Rows from block 3 of a small class-conditioned image diffusion model, named by matrix and row number. Rows with one number within an expert belong to one neuron, the router's apart. Each number is 128 + 24 x the weight over its row's rms, rounded and kept within 0 to 255. All counts start at 0.
Before each expert's rows are labels from the 100 images, of 14848 (inputs lightly noised), where the router gives the expert most weight on average: "strongest on" is what is common among them. Only what is clearly more common there than usual is listed. The data: seven-segment displays showing three digits. In brackets: how many of the 100.
# router: router (model.blocks.3.mlp.router.weight, 8x160), inputs 0-159
# up: expert up (model.blocks.3.mlp.up, 8x80x160), inputs 0-159
# down: expert down (model.blocks.3.mlp.down, 8x160x80, transposed), outputs 0-159

# expert 7
strongest on: dark on pale (100)
router.7 [124 132 157 104 145 140 109 140  99 140 140 146 143 126  86 100  93 110 113 113 124 138 130 123 105 120 143 148 125 110 121 126 193 132  96 164 160 115  99 114 123 118  87  28 129 114  94  91 112  86 131 157 164 118 103 156 144 118 120 146 108  97 137 146 111 137 131  82 146 133 132 140 166 129 124 118 117 103 134 103 109 204 120 108 168  83 176 127  94 121 143 144 120 117 119 127 120 147 109 141  93 114  98 143 133 114 144 123 124 144 135 163 186 115 131 135 142 137 168 133 118 130 129 130 171 136 106 118 163 114 124 115 176 118 116  92 128 117 134 121 137 102 136 125 101  95 135 114 139 163 152  91 165 119 122 136 154 114 109 168]
up.18 [140 152  49  96  98  89 144 133 115 120 127 123 101 171  93 135 126 165 153  97 127 185 103  96 146  73 138 136 150 118 123 103 103 160 117 125 106 109 179 145 158 172 125 123 105 108 115 130 131 155 128  96 140 148 140 104 104 150 124 152 141 125 112 141 132  91  94 132 130 156 126  76  98 143 121 135 120  82 128 133 156 133 108 126 132 145 153 151 137 101 124 101 102 133 140 100 124 122 157  95 150 112 164 103 109 126 135 102  87 144 130 113 123 123 137 152  99  92 101 101 141 132 136 132 156  62 125 104 156 169 131 146 157 134 180 138 110 151 166 141 104 148 146 152 115 118 130 128  96 165 107 111 121 149  99 148 130 114 126 131]
down.18 [125  84 164 124 145 102 139 120 119 154 155  99 165 136 101 118 122 135  87 142 151 100 112 100 128 138 151 109  95 132 120  87 168 180  98 130 154 145 165 133 107  94 138 101 119 165 170 169 139 121 185  96 153 107 178 148  84 118 123 114 117 101 132  83 127 159 127 145 135 112 116 150 105 133 164 151  97 128 135 125  94 117 114 126 106 123 137 109 138 166 145 125 136 153 171 119 124 168 112 161 158  91 154 135 121 120 129 151 131 118 122 137 125 115 108  99 156 109 109 150 132 139 109 182 110 135 129 153 119 106 109  95 128 137 100 128 107 149 144 131  76 120 138 120 143 117 115 108 141  96 156 189 120 129 110  70 144 118 147  91]
up.19 [137 142 116 136 142 157 169 132 103 110 122 149 148 101 109 125 114 125 117 124  64  82 136 101  95 109 144 134 165 146 149 131  86  70 155 112  97 123 139 139  85 116 191 166 120 125 110 150 116 141 119  93 140 135 140 142 134 117 150 123 112 178 137 122 127 118 127 127 102 135 163 167 109  71 110 110 172 170 109  92 148 105 154 152 127 167 136 137 159 110 131  95 132 125 164 157 108 134 107 135 135 128 110 129 101 105 149 117 120 174 118 143 136 125 176 147 127 118 156 143 128 152 131  96 114 170 142 165 158 140  95 133 109 117 156 116  96 113 144 141 141 158 139 130  89 133 139 119 118  91 143 118 154 155  95 102  96 136 150  79]
down.19 [115 151 129 126 135 147  78 156 146 125 170 133 182 120 155 152 106 164 169 130  65  77 145 142 162 122 175 123 123 132 101 136  77 134 141 158 111 151 121  58 195 118  95 123 109 130 113 165 113 138 135 102 129 146 103  98 118 143 131 129 114 148  77 125 130 138 146 133  82 140 103  81 167 109 122 144 145 140 152 120 167 163 177 132 113 162 141 152 108 127 162 126  81 111 130 146 135 136 165 134 129 117 127 145 128  95 123 113 125 143 136 151 109 124 122 138 117 136 116 105 158 110 147 126 126 113 101  80  86 111 135 126 136 113 150 131 141 132 123 106 147 118 113 126 112 126 142 125  94 109 112 140 169 115 162 107 112 157 145 158]
up.20 [132 134 135 119 109 123 107 131 125 124 189 169 158 146 150 107 133 126 105 102 134  92 111  68 147 136 136 134  88 147 136 152 124 110 120 153 102  92 111  74 156 173  43  80 112 118 105  89  95  77 131 133 136 125  92 145 157 117 111 127 131 110 113 133 115 139 104 116  99 124 149 138 164 130 123  94 105  87  93 126 170 140 161 144 130 123  96 133 162  76 108 130  78 128 146  86 114 162 150 135 142 176 143 157 116 115  97 124 145 133 156 112 142 143 110 125 121 121 152 120 135 135 155 134  98 115 143 102 129 131 108 114 140 120 116 162 113 101 118 157 154 164 138 138 126 110 158 155 120 129 164 167 144 132 144 113 130 125 118 130]
down.20 [130 126 136 110  94 137 162 123 148 135 128  83  94 140 119  65 137 143 134 122 114 135 122 164 115 157 149 155 140 150 122 146 147 143 121 128 123 118 110 138 165  90 186 110 134 136 141 138 166 172 131 136 117 100 143 120 127 127 103 106 156 118 161 149 151 103 157 147 165  75 139 141 115 165 140 130 133 122 147 131 169 104  90 112 115 155 139 133 117 141 116 123 142 121 116 118 157 176 116 178  93  83 121 138  83 135 136  98  88 122  94 112 154 166 148  72 147 161 175 144 165 124 111 111 112 126 109 131 141 123  95 139 135 151 116 124 127 156 181 118 121 157 171  93 124 110 121 134  77 129 127 131 161 175 133 143 124 110 141  95]
up.21 [134 144 119 133 115 150 106 127 137 140 145 143 116 139 184 121 156 158 166 118  72 110 144 130 136 155 113 150 112 153 113 150  54  96 132 125  80 115 107 111 141 141 113 153 112  79 138 114 129 180 154 115 145 111 139 131 118 155 110 118 174 178  99 122 128 142  96 104 141 116 116 126 122 113  95  98 173 136 123 160 137 150  55 123  78 158 150 120 149 125 131 144 114 114 141 129 120 181 140 104 113 132  95  74  99 150 134 117 129 142 126 104 120 125 114 131 130 150 141 115 143 120 131 115 163 161 138 173 137 101 134 152  65 140 128 177  87 123 135 131 133 117 107 109 160 144  98 124  85 112 123 121 138 105 139 108 134 110 129 138]
down.21 [131 147 137 109 100 149 104 118 114  92 205 165 128 153 156  93 123 139 147  97 126 104 118 124 107 163 168  72  94 125 113 129 115 127 154 125 198 132 116  62 157 112 180 143 163 143 110 118 188 108 117 131 121 105 119  87 113 118 151 120 131 142 127 149 113 163 123 101 145 113 114 124 111  97 145 127 124 133 113 141 113 150 109 122 148 146  87 142 139  64 108 152 159 146 119 101 147  95 167 120 152 138 123 155 160 130 103  96 125 114 100 109  97  91 131 126 139 130 102 110 155 113 145 106 133 175 112 116 107 132 165 129 147 127 137 156 111 153 131 143 157 146  93 117 130 141 147 109  87 120 114 145 132 121 102 122 111 131 126 103]
up.22 [132 154 126 110  98 145 135 153 159 135 126 120 161 126 111 122 122 118 136 168 149 155 130 186 128  94 149 143 138 133 124  90 142  63 165 105 124  81 115 142 160 152  96 163 124  93  96 100  71 148 151 140 165 146 121 125 172 179 130 132 122 115 133 143 135 102 123 115 101 119 135 100 132  97 132 126 116 125 151  94 122 100 146 166 174 107 118 146 182  89 150 105 144 156 132 123 131 154 147 125 145 110 155 108 132 113 164  85 143 101 119 115 100 132 157 152 129 128  66 145 130 135 151 119 115 147 167 134 135 147 102 172 135 143 174 108 111 170 138 129 108 118 150  91 122 142 138 132 150 107 131 109 172 137 101 114 101 133 126 141]
down.22 [140 122  77 140 121 154 152 117 152 108 153 114 153 116 167 100 130 130 133 109 219 123 131 138  83 112 122 147 123 117 143  96 116 160 131 105 133  71 126 120 116 130 134 147 131 120 150 112 112 123  98 170 158 133 127 108 107 115 138 132 159 143 142 122 113 124 118  77 132  91  82 131 112 126 123 139 126 157  93 149 109 101  89 110 116  93  93 114 181 181 131 130 139 129 121 146 127 143 183 131  99 159 161 143 130 122  84 169 162 110 152  99 152 133 140 150 121 107 129 123 141 156  92 141 139 123 139 123 165 139  86  97 145 134 120 148 135  87 136 135 137 152 114 109 173 159 142 106 110 132 135 146 115  90 115 110  78 131 111  91]

# expert 5
strongest on: blue glow (50); first digit: 8 (28)
router.5 [142 107 105 123 115 154 145  86 134 113 117 131  93 108 121 164 124 173 153 151  92 144 136 127 100 119 134 175 138 179 161 155  96 117 151 125 109 126 151 182  87 141 104 169 108 118 160 148 148 154 139 110 116 103  87 157 148 103 120 141 112 190 112 116 136 110 120 135 129  79 139  89 146 155 156 124 171 152 118 124 130 134  97 104  91 152 143 155 147 146 135 151 147 124 141 107 108  99 141 152 128 159 113 124 137 142 135 150  94 133 141 139 110 144 145 117 114 112 114 149 135 121 108 142  62 153 114 136 150 130 149 114 101 166 140 165 126  77 109 152 138 129 113 152 189 158  99 126  96 156 179 146 121 119 153 145 128 151 132 122]
up.18 [134 159 140 143 146 129 115 140 121 125 151 158 117  99 146 140 144 120 141  85 126 137 143 136 120 177 127 114 124 127 135 109 144 101 140  99 143 115 102 104 118  96 138 102 140 132 122  86 112  99 135 110 134 107 134 106  89  77  98  84 101 185 139 145 161 147 106 126 133 125  94 126 126 154 138 138 136 125 140  95  54 131  97 116 121 122 159  76 100 115 170 124 145 176 131 141 176 171 157 131  99 135 115 155 116 114 137 127 122 135 124 129 153 137 146 137 146 124 205 112 118 169 174  90 178 137 131  99 130 166 129 116 153 108 102 119 107  91 143 130 144  99 104 138 107 139 168 104  98 125 123 141 162 103 116 131 130 166 156 119]
down.18 [170 160 138 119 151 118 113 109 162 139  86 109  75 111  86 115 148 117 164 118 104 148 143 169 150 107 172 127 135 102 112 181 134 135 128 144  92 113 134 123 158 122 124 126 159 163 145 159 114 133 127 138  94 115 117 129 122 114 163 123 134  93 153 149 173 163 147 136 104  84 127 159 126 148 132 162 139 118 155 131 152 136 105 163 146 155 192  96 106 152 100 133 124 114 110 112 116 163  79 142 116 104 109 174 109 141 114 112 139 105 122 128 141 158 108 100 141 152 177 123 168 117 120 152 165 146 138 158 127 117 114 141 145 152 144 104 189 138 118 113  92 139 157 120 137 104 118 143  95 101 112  95 141 143  98 154 125 123 126 164]
up.19 [125 137 123 118 123  90 126 166 107 137 114 123  89 142 130 169 128 130 135 141 124 161 125 101  82 111 125 127 115 114 123 114 148 184 187 127 129 110 158 145 116 131 158 131 123 129 139 141 118 130  99 125  94 167 130 124 146 143 126 162 144 154 124  94 162 160 127 115 134 149 150 127 130 116 148 125 120 130 113 140 170 106 121 112 161 149 175 152 143 111 136  65 121  96 132 132 142 132 123 128 136 170 157 129 112 102  95 102  98 171 137 154 138 125 150 180 112  95 120 171  86 109 131 133 125 143 127 161 127 150 164 130 130 136 150 156 140 140  92 169  97 164 188 129 103 101 100 146 144 107 156  86 163 182 128 142  95 110 120  78]
down.19 [104 101 116 133 127 145 132 130 146  93  94 118 160 170  93 104 111 135 129 162  88  99 146 142 134 107 103 137 146 137 120 139 124 139 171 110 118 120 145  96 179 112 118  88 128 127 114 152 147 128  76  83 116 122 164 102 139 107 144 107 128 134  81 112 135 146  92 126 124 150 115 110 134 145  96 130 150 160 113 136 129 125 153 130 143 117 109 153 143 116 169 112  94 132 132 108 158  97 125  92 162 120 119 136 156 122 187 129 109 138 133 163 112  86 150 107 119 102  85 120 145 154 199 125 138 114  88 134 134 103 161 128  87 113 129 138  86 108 147 138 171  86 101 131 123 158 174  89 136 137 154 179 152  96 128 126 115 148 124 113]
up.20 [187 125 133 136 105 159 143 100 117 123 102 172 139 143 125 107 106 103 137 152 123 141 127 119 130 105 134 108 130 125 111 124 112 144 136 145 119 106 145 122 135 117 120 118 112 110 127 152 123 120 150 132 129 113 116 103 130 120 102 106 120 125 144 124 106 151 116 136  97 127 137 140 211 104  99 126 119  92 146 157 178 129  66 136 147 115 109 132 135 174 134 133  93 116 134 103 163 158 166 139 116  90 133  94 133 152  86 105 154  84 127 121  89 159  96 101 157 150 134 123 158 120 138 131 154 172 130 123 118  76 117 108  96 131 117 198 121 124  98 153 119  98  65 131 129 135 148 122  84 123 113 158 149 101 174  91 156 166 109 126]
down.20 [119 125 132  99 135 101  88 132 108 138 158 135 105 112 120  87 109 132 118 147 126 132 136 114 156 145 132  99  99 133 131 158 173  83 137 105 182 133 116 120 132 111 196 126 123  98 132 118 146 133 125 149 165 144 126 123  76 131 106 110 140 142 161 129 112 116 183 116 134  94 109 141  44  95 118  84 145 126 104 169 140 119  64 167 122 109 130 116  81 115 152 129 115 119 133 124 129 151 149 136 118 132 110 139 133 137 109  99  86  96 152 133 112 149  80 129 149 148 118 129 151  77 106 124 101 148 150 128  96 121  82 123 139 104 126 136 148 111 118 114 148 117 150 159 108 169  76 133 109 128 110  95 139 122 118 137 100 136 133  97]
up.21 [153 140 145 139  91 101 136 143 111 120 144 147 145 136 131 138  98 133 112 139 143 118 159 136 143 132  75 112 111 171  60 101 123 113 194  76 130 142 112 143 121 115 161  97 101 120 115 138 135  85 134  87 156  86 124 147  96 108 124  84 190 165 122 127 188 155 125 139 112 103 110 117 141 128 140  97 113 124 136 128 117 103 127 142 116 133 116 147 124 124 129 146 149 175 132 147 108 138 150 137 101 153 197  89 130 128 121 126 161 147  98 152 112 134 143 140 108 137  95 131 128 208 130 121 147 134  75 136 134 116 145 144  91 168 125 107 106 124 128 151 136 109 117 120 128 159 135 135 132 106 135 170 125 150 124 121 110 123 151 101]
down.21 [141 136 123 131 128 119  96 161  92  91 128 128 133 107 114 127 147 118  61 150 114 118 129 123 146 151 131 135 136  98 159 133  86 127 114 147 141 146 125 146 143 106 124 109 131 110  84 116 143  77 124 115  83 177 112 143 122  92 137 110  98 133 120 151 127 109  90 123 105 134 106  88 120 109 119 124  93 132 139  81 132 140 102 126 135 163 130 119 100 168 103 151 142 152 135 119 105 124 133 145 192 139 156 117 145 100 109 146 142 144  99 131 132 113  74 166 122  87 156 133 141 102 151 126 152 100  68 102 123  92 175 125  98 111 130 112 125 120  87 164 102 198  96 149 148  90 111 101 152 145 130  97 140 131 115 126 150 115 148 152]
up.22 [129 140 119 143 125 146 111  99 109 118 112 171  97 124 114  97 125 138 117 141 111 124  99 108 171 136 147 120 130 166 114 125 147 168 138 133 144 108 109 154 100 158 161  97 153 111 142 139 143 120 120 128  78  96 129 103 106 150 147 130  98 112 171 172 103 157 157 161 137 116 167 157 127 137 149 118 141 151 147 139 133 135 117 164 174 138 128 152 130  88 118 108 128 153 101 137 162 118 117  92 106 134 114 120 110 113 140 102 105 122 148 146 122 148 114 146 111 139 142 135 116 131  88  95 108 156 132 217 130 129 154 103  95 119 164 163  58 128  83  99 148  63 138 141 149  97 145 145 111 155 161 124 108 143 152 106 135 132  92 131]
down.22 [102 114 117 155 126 152 181 122 190 135 159  93 123 150 162 139  97 102 130 101 172 109 122 103  90 157 127 141 134  93 132  78 108 119 134 117 113 128 124 158 146 161 109 120 118 116  89 104 145 117 121  98 123 129 130 189 104 142 126 145 141 154 119 172 119 140 103 113 111 147 138 159 126 109 121 142  90 138  90 129 140 161 103 129  77 121 112 165 145 159 145 135 152 160 159 130 137 140 152 159 136 183 138  81 117 122 130 147 118 133 143 113 191 130 111 119  98 145 111 160 162 135 122 144 153 126 115  84 136 135 165  91 156 159 149 118 139 122 136 100 164 127 111 113 123 128 130 118 177 120 141 128  96 147  84 141 101 130 137  88]

# expert 6
strongest on: red glow (95)
router.6 [187 123 109 169  93 106 149 163  83 126 116 134 130  98 104 128 141 157 129 130 117 106 154 148 106 115 140 175 115 151  86 137 104 106 138  89 110 149 162 150 123 106 131 128 105 110 156 120 118 132 127  71  89 106 130 104 135 140 140  78 154 134  96 104 156 127 102  98 118 122 106 112 133 120 143 148 149 156 114 129 162 147 127 138 113 148 124 136 137 129 121 113 163 150 156 136 157 110 113 138 152 136 162 124  95 111 123 121 130 142 132 104 103 128 159 132 119 153 101  94 149 125 146 164 102 146 115 121 139 127 161 138  93 144 172 144 143 127 179 155 128 103 117  44 161 146 116  95  98 108 148 183 120 133 183 139 119 121 143  82]
up.14 [ 91  84 184 141 155 116 131 125 151 159 127 159 152 154  87 116 157 123 121 115 124 146 131  97 127 137 121 128 118 148 150 124 129 111  83 159 115 144  94 132 168 105 129 136 125 152 107 103 112 146 119 121 138 141 110 110 102 140 100 188 135 133 145 102 134 110 106 102 154 158 174 138 131  64 121 142 104 110 105  85 113 118 133 118 168 113 115 137 110 153 149 141 142 113 105 118  88 139 107 115 140 141 162 116 175 155 155 146 151 129 159 155 135 155 125 132 174 128 140 128 121 141 123 102 134 145 139  99 125 144 156 152 137 165 124 161 132 180 119 153 113 131  63  63 106 119 163 113 106 167 172 161 129 131 103 127 108 116 158 126]
down.14 [127 151 112 163 162 140 151  92 155 158 137 131 155 121  98 168 166 131 132 113 123 152 137 113 132 104 124 143 102 113 128 105 119 131  95 105 171 120 153  93 136 115 135 118 137 119 103 124 153  77 154 103 158 125 130  91 101 136 143 164 119 156 104 135  76 114 107 162 159 113 143 140 157 127 124 140 137 105 152 151 113 107 128 131  87  99 100  88 117  54 195  97 112 112 144 158 144 146 150 124 118 134 134 127 137 163 152 136 110 138 160 118  83 100 142 125 125 180 165  88 111 159 156 144 115 144 113 122  87 126  92 116  84 132 122 129 102 128 107 141 134 123  89 115 104  92 156 132 153 161 130 139 106 142  99 123 130 169 110 117]
up.15 [162 128 133 154  99 125 115 157  95  81 127 121 162 130 137 118  81 146 143  82 122 110  91 166 112 125 117 134 142 125 122 148 142 105 116  26 134 129 128 115 110 123 140 127 106 127 104 115 104 125 101 131 107 108 130 109 114 133 147  41 136 127  97 119 127 179 125 114 181 138  88 143 131 206 139 150 121 115 176 136  91 122 123 149  88 118 143 127 128 114 138 117 143 131 133 130 142 116  85  93  91 126 149 129 101 146 119 112 143 151 145 129 134 128 135 142 112 137 137 130 135 127 159 129 139 120 155 120 128  63 138 102 126 152 134 113 145 161 128 131 104 119 165 118 122 143  68 153 124 130 100 140  99 127 128 176 117 128 142 118]
down.15 [126  97 112 141  98 127 136 182 155  89 117 151 142 134 147 142 104  99 119 118 100 116 131 153 140  95 164 109 143 142 135 123 113 160 119 161 132  88 127 124 165 123 116 123 103 132 118 132 145 125 131 146 148 132 131 146 138 123 132 153 149 132 102 141 140 125 121 155  97 137 152  55 126  82 101 104 183 166 122 109 159 129 115 136 164 149 128  95 124 142 126 121  90 117 115 111 158 131  84 142 164 133 122 144 143 173  80 191 147 130 110 140 104 124 141 113 151 100 126 132 127 128  92 135 132 156 118 106 143 159 138 176 116 128 117 149 129 181  98 123 181 115 108 128 164  79 135 137 142 133 177 151  88 101 168 160 135 123  91 107]
up.16 [144 140 101 101 111 122 123 144 112 140 117 144 175 130  98 105 126 151 163 112 138 131 131 125  81 134 112 112 135 151 122 125 106 180 122  63 131 147 139 145 130 129  95 101 153 121 103 103 118 118 115 114 113 115 103 129 107  88  84 114 172 169 121 108 144 146 149 124 148 124  94 116 140 201 129 134 123 110  97 142  95 163 113 138 141 110 100  86  63  87 150 147 108 123 138 118 123 135 105 117  91 142 151 138 125  96 134 134 129 144 133 127 139 137 152 138 155 125 138 116 157 153 128 142 146  86 114 103 112 129 161 162 118 137  79 134 112 109 163 129  72 114 161  94 110  98 125 188 103 108 135 165 138 143 139 168 101  99 159 128]
down.16 [146 113 121 145 141 179 111 132 120 144 136 145 116 122 156 201  94 120 125  96 181 114 123 121  92 168 185  92 153 108 116 140 137 150 156 151  83  73 120 143 132 123 142 158 117 147 133 129 157 115 145 129 121 107 115 106 126 134  87 133 166 117 170 106 133 137 149 123 118 107 109  93 112  85 112 119 152 128 157 118 119 129 131  86 187 111  96 132 148 126 144 105 122  98 131 142 127 106 129 160 116 118  93 131  97 147  93 130 106 159 146  95 152 107 110 111 148 146 141 119  58 133  94 137 120 153 141 102 157 131 137 157 116 168 125 168  82 126 123 136 120 140 183 112 146 122 124 106 153  79 136 119 101 115 137 140 125 135 119 133]
up.17 [157 159 118 136 115 131 142 117 147 112  89 163 119 120 130 176  67 128 135  51 111 173  94 158  98 107 132 144 130 129 137 116 176 111 118 134 126 117 104 133 120 108 122 128 136 118  83 101 162 133 109 116 104 129 169  93 129 102  74 148  91 109  97 137  77 139  95 118 182  84 138 126 120 171 119 123 147 135 109 109 150 153 139 131 120 106 142 148 153 115 144 100 137 112 124 122 111 111 104 136 125 160 114 169 129 106 128  89 166 137  95 142 116 110  99 113 135 137 151 143 154 120 112 100 135 155 119 120 135 153 150 110 159  63 111 119  91 126 143  97 134  93 108 126 116  86 120  88 140 152 137 147  95 104 144 134 132 149 132 128]
down.17 [121 169 117 134 127 129 107  99 115 134 105 159  94 135 134 126 118 138 156 102 112 142 134 125 122 144 138  57  90 141 137 145 140 126 136 122 102 111  73 119  77 114 157 135 133 141 119 121 156 127 103 118 142 141 139 106 137 121 151 191 129 128 111 142 123 153 116  57 122 104 154 141 114 149 183 150 136 104 113 145 104 168 109  83 183 137 135 127 146 153 119 124 156 127  98 156 128  95 134 102 122 123  97  73 129 137 153  84  95  77  78 131 106 140 148 115 139 149 139 142 184 100 142 116 132 171 130 170 103 147 140 153 143 151 114 140  86 136 100 133 119 129 130 121 113 141 128 133 136 132 144  75 119 173 121 135 107 141 140 139]
up.18 [196 150 146 167  92 140 123 120  63  91 117 151 177 148 117 116 130 141 149  86 116 133  74 148  80 124 110 137 139 181 170  97 127 161 127 125 104 155 145 152 142 145 127 130  90 133 120 118  96 119 132 127 128  89 135  81 128 127  84 127 140 128 139 114 134 130 125 150 157 148 146  96 124 155  98 146 105 127 117 110 142 122 129 136 122 148 106 105 141 125 115 110 109 127 154 139 142  93 114 134  90 133 160 155 129  98  94 124 167 129 137 132 122 121 136 144 160 190 110 169 167 110 151  88 168 146 122 117 112 115 137 178 132 124  82 144 101 165 164 112 126 147 104  84 131 114 133 144 122 111 123 153 114 128  96 119 127 104 154 139]
down.18 [158 186 126 158 100 136 147 138 151 129 156 139 131  96 146 106 119 122 126 164 149 122  85 142  85 131 138 132 125 113 116 130  88 137 107 152 170 132 192 117 128 121 142 134 133 131  92 104 160 154 146 114 115 124 131 133 120 143 122 145 121 140 132 124 125 137 130 146 145 127 112  86  98 153 129 101 218  97 120  90 183 121 133 143 115 140  57 128 138 132 155 156 148 124 131 121 105 135 128 166 134  99  92 145 131 130 156  89 170 141 118 135 144 148 107  95 115 127 111 113 128 108 137 156 154 166 151 165 129 116 122 157 133 135 179 178 125 158 133 157 104 108 120 114 119 168 139 125 125  75 135 140 135  80 145 116 114 122  94 111]

# expert 3
strongest on: white glow (70)
router.3 [128 124 113 109 108 143 159 124 146 156 152 108 110 132 125 172 137 117 113 143  86 140 121  94  88 139  92 187 134 121 160 162 115 108 150 114 119 125 110  95 117 110  96 174 142 152 141 105 130 154 130  82 116 143 137 123 155 154 128 150  74  97 100 111  92 115 119  81  88 132 145 137 103  91 132 113  97 135 125 112 160 105 150 118 104 136 134 167 154 159 137 116 115 110 168 173  91  86 118 143 204 147 148 127 103 126 148 138 110 115 113  94  77 109 160 144 100 126  93 151 141 141 114 123 108 147 131 125 157 123 150 113 123 123 149 146 141 119 122 137 100 134  92 134 149  93 153 116 126 157 119 164 130 138 134 163 138 109 119  75]
up.18 [141 143 126 147 129 153 140 120 147 133 118 100 147 124 161  95 135 117 104 107 122  84 116  93 133 102  79 142 103 135 126 161 109 103 115  99 117 160 121  78 148 174 166 128 111 156 128 139 136  85 188 122 136 127 119 105 133  98  89 131 129 143 123 120 114 186 147 156 147 113 129 142 140 111 136  99 113 106 103 120 105  83  93 123 166 164  72 115  99 128  89 151 129 126 109 123 108 132 107 142 108  60 116 114 145 122 114 144 132 113 133 112 145 154 104 123 162 113 201 142 127 151 128 156 104 134 127 103 108 121 129 106 143  79 110 146 108  91 129  86 123 155 108 117 129 151 103 161 141  92 151 150 156 126 154 149 109 133 102 103]
down.18 [147 142 108 112 129 138 131 130 142 106 144 110 164 146  71 144 109 129 112 145 120 142  96 105 139 142 132 183 155 186 118 119 143 110 128 137 171 148  70  91 148 133 116  87 182 104 123  86  97 138 110 117 121 107 189 131 135 137 118 139 129 102 154 104 102 119 123 150 137 161 143 109  89 154 145 131 109  99 127 102 132 116 127 135 109 129 121  80 132 134 129  91  66 136 112  88 165  82 108 123 136 110 107 157 129 142 132 103  86 145 151 125  83 134 115 140 106  92 128 125 120 130 158 125  90 132 125 190 177 122 115 141 105 141 120 124 145 119 116 114 147 126 111 103 153 150 131 135 103  94 132 160 156 127 127 151 139  80 124 105]
up.19 [ 99 147 123 104 159 162 101 102 163 139 130 114 109 136 133 139 147 137 109 129 110  70 137 127 117 137 144 131 138 121 211 132 151 125 107 169 127 133 142 138 129 160  97 123 205 148 133 127 139 163 136 156 115 162 134 114 179 154  99 174  97 113 125 147 119 114 139 123 152 126 153 121 121 109  79 122 129 125 137 114 117 126 129 135 133 107 120 100  98  69 123 137  66 131 110 129 142  91 115 126 129 119 120 161 123 154 125 113 127  87 133 114 119 111 119 137 169 114 127 147 145 102  83 118 101  70 144 129 121 158 111 131 157 111 157  91 124 153 123 119 127 142 149 125 147 130  89 138 162 121 135 112 153 102 122 129  81 176  95 176]
down.19 [132 122 136 138 141  35 108 136 115 117 116 128 101 126 106 112 152 113  96 159 135 132 119 111 144 119 113 158  91 126 230 109 134 127 105  97 110 140  96 111 156  82 159 108  95 125 109 157 120  37 152 109 112 129  97 153 129 111 111 115 113 123 158 138 128 123 119  74 113 104 103 156 121 150 106 113 106 102 122 156 120 120 107 169 119 142 148 143 106 178 128 130 122 145 115 131 124 126 121 130 151 126 129 128 137 143 107 159 141 126  97 137 153 118 112 178 108 103 169 143 174 104 125 104 155  98 103 100 116  91 106 127 137 127 122 107 132 114  77 145 122 149 122 115  97 116 122 112 122 148 130 113 135 157 125 124 116 130 120 128]
up.20 [121 142 111  97 126 150 127  78 161 157 116 129 114 106  99 138 108 170 144 116 128 128 139 118 102 154 125 110 126 189 121 111 130 136 139 155 129 129 122 136  87 138 120 107 154 100 148 152 142 132 170 148 131 116  96 110  85  81 137 140 154 201 135 158 111 117 148 175 108  79  81 150 164  92 148 155 186 124 134 101 115 121 111 134  97 110 132 125  77 117  95 143 128 177  94  79 104  98 115 107 142 115 127 109 141 147 123 130 168 108 110 134 155 116 138 124  97 125 146 141 161 151  99 107 119  82 109 123 142 143 148 109 125 136 116 131 140 121 133 118 124  91  82 166 138 155 154 134 133 103 110 143 139 101 105 121 128 136 121 173]
down.20 [138 165  98 156 137 149 117 131 107 128  98 117  99  80  97 103 155 140 142 124 111 118 149 172 112 114 121 107 137 124  68 136 102 120 123  94 136 156 107 145 133 132  84 150 143 124 135 149 120 137  83 157 111  89 137 163 111 129  97 114 131  95 131 133 166  89 115 121 121  74 121 107 105 155 133 137 146 158 128 123 138 138 107 123 149  96 159 113  59  95  83  57 135 124  95 146 140 183 103 114  98  97 127 156 130 142 142 109 103 141 146 113 155 154 136 126 116 125 125 146 144 133 126 129 118 157  93 158 135 122 121 161 155 138 130 108 143 126 147 162 134 170 153 177 150 155 157 106  89 122 131  92 116 134 150 135  86 137 125 113]
up.21 [131 184 123 153 140 121  82 125 152 163 120 137 115 125 158  85 164 145 167 136 163 157 106 107 157 100  98 107 128 122 123 137 146 145 174 165 122 161  97 154 151 157  86 108 152  95 108 141 123 106 161 172 113 152 107 166  98 154 136 151 137 153 163 138 117 163 119 137 108 141 110  97 115  73 138 130 138 109 137 108 144 126 155 152 178 131 118 131 147 126 111 143 147 128 109 166 115 105 141  97 101 125 126  83 119 121 139 106 127 137 126 147 129 155 131 200 155 119 151 115 140 129 125 107 118 135 143 156  78 115 143 104 139 128 131 165 149 146 111 142 139 112 109 106 101 146 158 136 137 138 117 105  87 134 142 161 128 125  52 115]
down.21 [123 122 102 157 140 133 150  95 115 170  69 129 123 123 122  95 132 129 131 122 149 140 121  90  78 124 144 121  68 176 131 131 111 150 197 110 117  95 121 165 110 129 182 113 108 144  96 143 135 120 164 146 128 136  96 171 123 146 158 140 109 142 129 145 140 151 111  93 103 122 196 166 136 144 147 129 119 155 139 112  80 157 142 125 120 109 142 146 104 151 107 142 160 110 113 125  94 141  86 105 107 137 121 125  98 143 158 152 129  97 129 114 171 140 158 137 140 143 140 130 122 134 127 138 105 141 108 146 113 120 107 166 142 108 130  95 116 113 133 130 124 162 133 103 103 106  94 144 179 168 132 108 136 153 171 121  71 122 112 127]
up.22 [ 79 121 118  97 165 138 109 117 146 180 100 152  93 157 140 148 132 135  98  81 143 140 122  90 160  97 144 159 124 121 136 112 181 164 139 165 109 104 108 152 104 129 129 120 128 149 111 134 111 115 114 144  97 149  82 177 159 118 127 165 156  88 162 161 121 106 160 136 120  75 126 142 124 112 121 108  87 115  96 131 141 117 151 147 105  89 149 155 118 120 127 135 139 132 113 112 133 130 153 144 145 147 121 184 143 167 140 109 134 100 164 168 128 146 116 159 142 116  83 126 129 113 106 127 137 129 163 142 105 114 167 110 168 104  86 141 128 122 160 129 125 106 134 130 104  97 133 121 167 138 143  75 129 115 117 121 138  78 128 156]
down.22 [133 133 112 118 152  84 133 149 106 135 126  96 136 144 122 144 129 139 109 139 132 136 162 131 118 115 100 156 120 128 145 154 127 152 109 157 165 176 141 157 106  86 137  85 102 162 145 131 102 142  88 171 125 176 128 135 156  90 145 134 121 176  80  97 125 190 134 119  94 156 135 141 128 127 130 175 116 129 138 116 135 129 163 131 121 125 154 149 152 156  97 172 111 124  96 110 112 152 110 120 129 117 102 137 111 149 111 123 134 112 124 148 150 186 135 142 112 176  90 126 186 116 143 126 142 143 128 117 140 108 126 139 104 105 116 112 163 105  84 128 108 170 144 114 118 113  90 159 161 134 132  78 142 145 157 152 156 105 111 176]